config.yaml
dataset: "telephone keypad tones over noise or synthetic speech"
n_mels: 64
hop_length: 160
encoder_arch: "ecapa_tdnn"
decoder_head_dim: 64
decoder_qk_norm: true
warmup_steps: 50
Rows from block 2 of the text decoder, named by matrix and row number. Rows with one number belong to one attention dimension. Each number is 128 + 32 x the weight over the matrix's rms, rounded and kept within 0 to 255. All counts start at 0. Numbers have three digits each.
# q: attention query (decoder.blocks.2.attn.q.weight, 192x192), inputs 96-143
# k: attention key (decoder.blocks.2.attn.k.weight, 192x192), inputs 96-143
q.56:179087146125146113155131125125102150140160122163059136081094141090115129145125111133130149132142173096054150109142091120147166188113100098131185
q.57:201135094118115124150129119129116115096121119148151104143145171152139128109135129144109052115109146150064162109113120068087117129134178112107149
q.58:134101165126130140067145128109156139139160075111128108114109181128107191122152153113166170147155159116154087091109093153040123083168030092136153
q.59:143151147152146165105110128085125124175082126081183119147140120130141165114169116117132157094120142086155124098163178171149151100111087114129100
q.60:111168113142104135128176084102093089137089139129126097141123163126126176114151137148185102167140118136112140152120157140104087115126200105177118
q.61:154071149202094097132152122104178138123099095136094113116110101108092131139141156145164126125172136114146109138097141159094116111156131095151144
q.62:142152164161124119182065151085083146118134174088151130185103110173184173155091044088132172151119147101104144136154210134158135122114198143161138
q.63:116182113132139127108170117114097145155165129117132132118094071104159113106148153159102142166108163136166087146124037143167143160131077141091122
q.64:127071158171160178080091135088117142131136157109111145135008145141206135194129106187083142170109089063112096138107071116191126107127174101111128
q.65:101124105135127097126093126103136153088112129103181064173099161131122137133115082127115153086182134145128118167255067164120090074100105149087080
q.66:128134162095146093104135116046129142148131128121129119133161081158064170127139157126142121136124151132133091120063184104125173129120075172151114
q.67:116149134152199156204125127186095132149167152118134125129119094140119181089087136163068112148132132141110074114145139154105132097154115081208140
q.68:201085156113103168114146103158095141170085146135161113062133092162090077071142130156142112091077068104097099133167089134120135103111130064132094
q.69:121075098126126096088152151162117157096199135107170078083113147161161076071134148138158079122087093144123132120088131119143151110093113140123099
q.70:126092091107213131139108093176135108142110168139107133121139160179177121121081227107110119047084086164092128127156123091103169163107140110106145
q.71:185131048153103080139127133190161167092117169062152169164177126115145105191162138119138092137136129143126124144146133143118094086101139119153186
q.72:152067116131075078100160146124131129175154175103146131092150068129108156204177110115173116096135108128136131169132116117112131122150160109112101
q.73:096199104201134247139133115127119094132119097157147153124054062088162113114134187116130136110119153106153104116105147112143149159102156185081144
q.74:134144157133087115121119172218114172178105156156149191102122107083071153090144144140136137144119154080120104213104133128135123135105159125088161
q.75:088109142084154076153131086192137112150116164132139091092161132165092081055129105077139095095074107127121163095198107150116160125127083141102099
q.76:096099087147121125119117173081131109109144152134103144140119127123097136118110149146122139188134192134100127183140122101128125140118097131114138
q.77:168146104089156153144110176104137115164146130111128118182091131079124173131101086119130125162104121122101114122095141156110089149099077138181070
q.78:100124126155127120157125113072095165113121105161093116125137172114162114110082086110080099159147129122172098077139127127132132120136185071157143
q.79:122125163113089068137096091172114124114106149095146121120163184172133116050094145114122133110072109151096141104146145179107094122133086122116116
q.80:131152149089118159116142131120109109087165131128122088135115118109105137154177111084154156104154141166158153082097106133078123083179144151136146
q.81:162123142075123130153107131132123086106121127146077098142120182185124152023110112137145117097208114153132173131108188152120105132161195143142112
q.82:143060130115114098111091106166145136156139135171143177093190150142107088132103182116167166104100137148165167132205071092147172132055145095106153
k.56:136200172134143093137136096114139184139138084111167116081122079133176125112065125154139136137115121140105133134119112185163134081116126092114063
k.57:152071152171128130083112137113181146137189128105085131150106161146110103130107100161196205113147168111171143111142042131142104093121145136134113
k.58:113117077103114147109107111147136092118089161179138151059119085144151136117134096135086088179117131131135134115132167111109102134096131147118139
k.59:164095138108121068134115182096172126103080100131117131117129206082121179123161108088106108087119118128163193117150167135100105167111080149133129
k.60:051114186107092129125086210071124131106163127129110170132160074114116165138165117098080124110109105130159161136158119138146147141084148119100097
k.61:110134155131092135117150114081098114157141141093141150097147098210159126100125161107096112137136054134111116186103141093108214121164175133086129
k.62:124101158102159142132117125124131150119119109188163093111135118091122122083191109149115130123116111100126123121166103161159083095090117165075019
k.63:092147093145123107183136108179090129215131122128124162132176057107103154150184129109148073135095105119080110104105137107074141135095175131167180
k.64:156114082163208144146184102126124117135118117145122100000145224150167140038120118129119140111106142148095092106164111139092141068111069140100072
k.65:198152140223067103122141087108145095208140076222114139149107188142173058135083118116178101212113126154160115097155138146103131194059212108112091
k.66:146153085146155121095150136085124109125082157149098138111143203151111145099094078092107126138156158127138124091110197150122096032170128138100094
k.67:138140099105071127089141169151095127110134157136137089102111123104136108159134128133156158089122139065133128117158133165151112180107103098166150
k.68:090094185141162179157099144098058170094160132097111122101124082140146134164085091177084094143072140101114124136079078137173093090143087093144148
k.69:156083140117149133110127126138170116126143130103108152161145143158090107162140091184168151130138104100167139145138111151130141094105150116127108
k.70:145099134143119149118122131123117076146175135107121091065151149168119162136118117133072106112136123142130105101153058110124151098134153129121154
k.71:103103072103138136121114104146080128148090138117110116162127139107150097128164138097120154093206091182126159131108136103098153165180145126124182
k.72:079086110089083131099147122134064153137139122110141106101133166064197136074089131151157132165090138164092103171143121161155188198120166073102126
k.73:117139104141060127124149217185133144153129150158130099127092114092149106163153097122123131135125133139145127099133119175165097107110131131096104
k.74:098133133129155142137086161209136128110087202157110134190120123165125175132107112069100039073064087151116101121072113129111163092081177135124127
k.75:140067112119098156112160119130094136094129125124141173092134143165116099062152147118166088116096081130147164107140206098175107115130078109112151
k.76:100091129121135138125113107131196089115130116101106126159093121139091125158112128103106121061199147093163111122123107185124115162110148169150166
k.77:132153092114138094110122109140163123125187111143162104105185111157129117173155128119083082064150113103085129101135137109125116110112103106129112
k.78:120186176124109090109171063103106160100092115137170110102106107137121132119154149176192175197125160087128124156152115094133078118164137140169103
k.79:150115086120133102102154161143127136111138148081125124130159161136139084085205126166164133107125142078177172106087172074137064138139082127178116
k.80:158116151085146094132138132110141106131159072152150089185153117094088098180185140127093124135154134131126164091143139080146175124120161096121129
k.81:162113123123153117164136140071183161139127136160140115102132123140111133108139151135134103137142170113126161163111093096137117136142107181126093
k.82:105108106112128180113137125112125123120034140156056162138091147077137189073096109136204128108091079113096120141077181174147145126151153152090115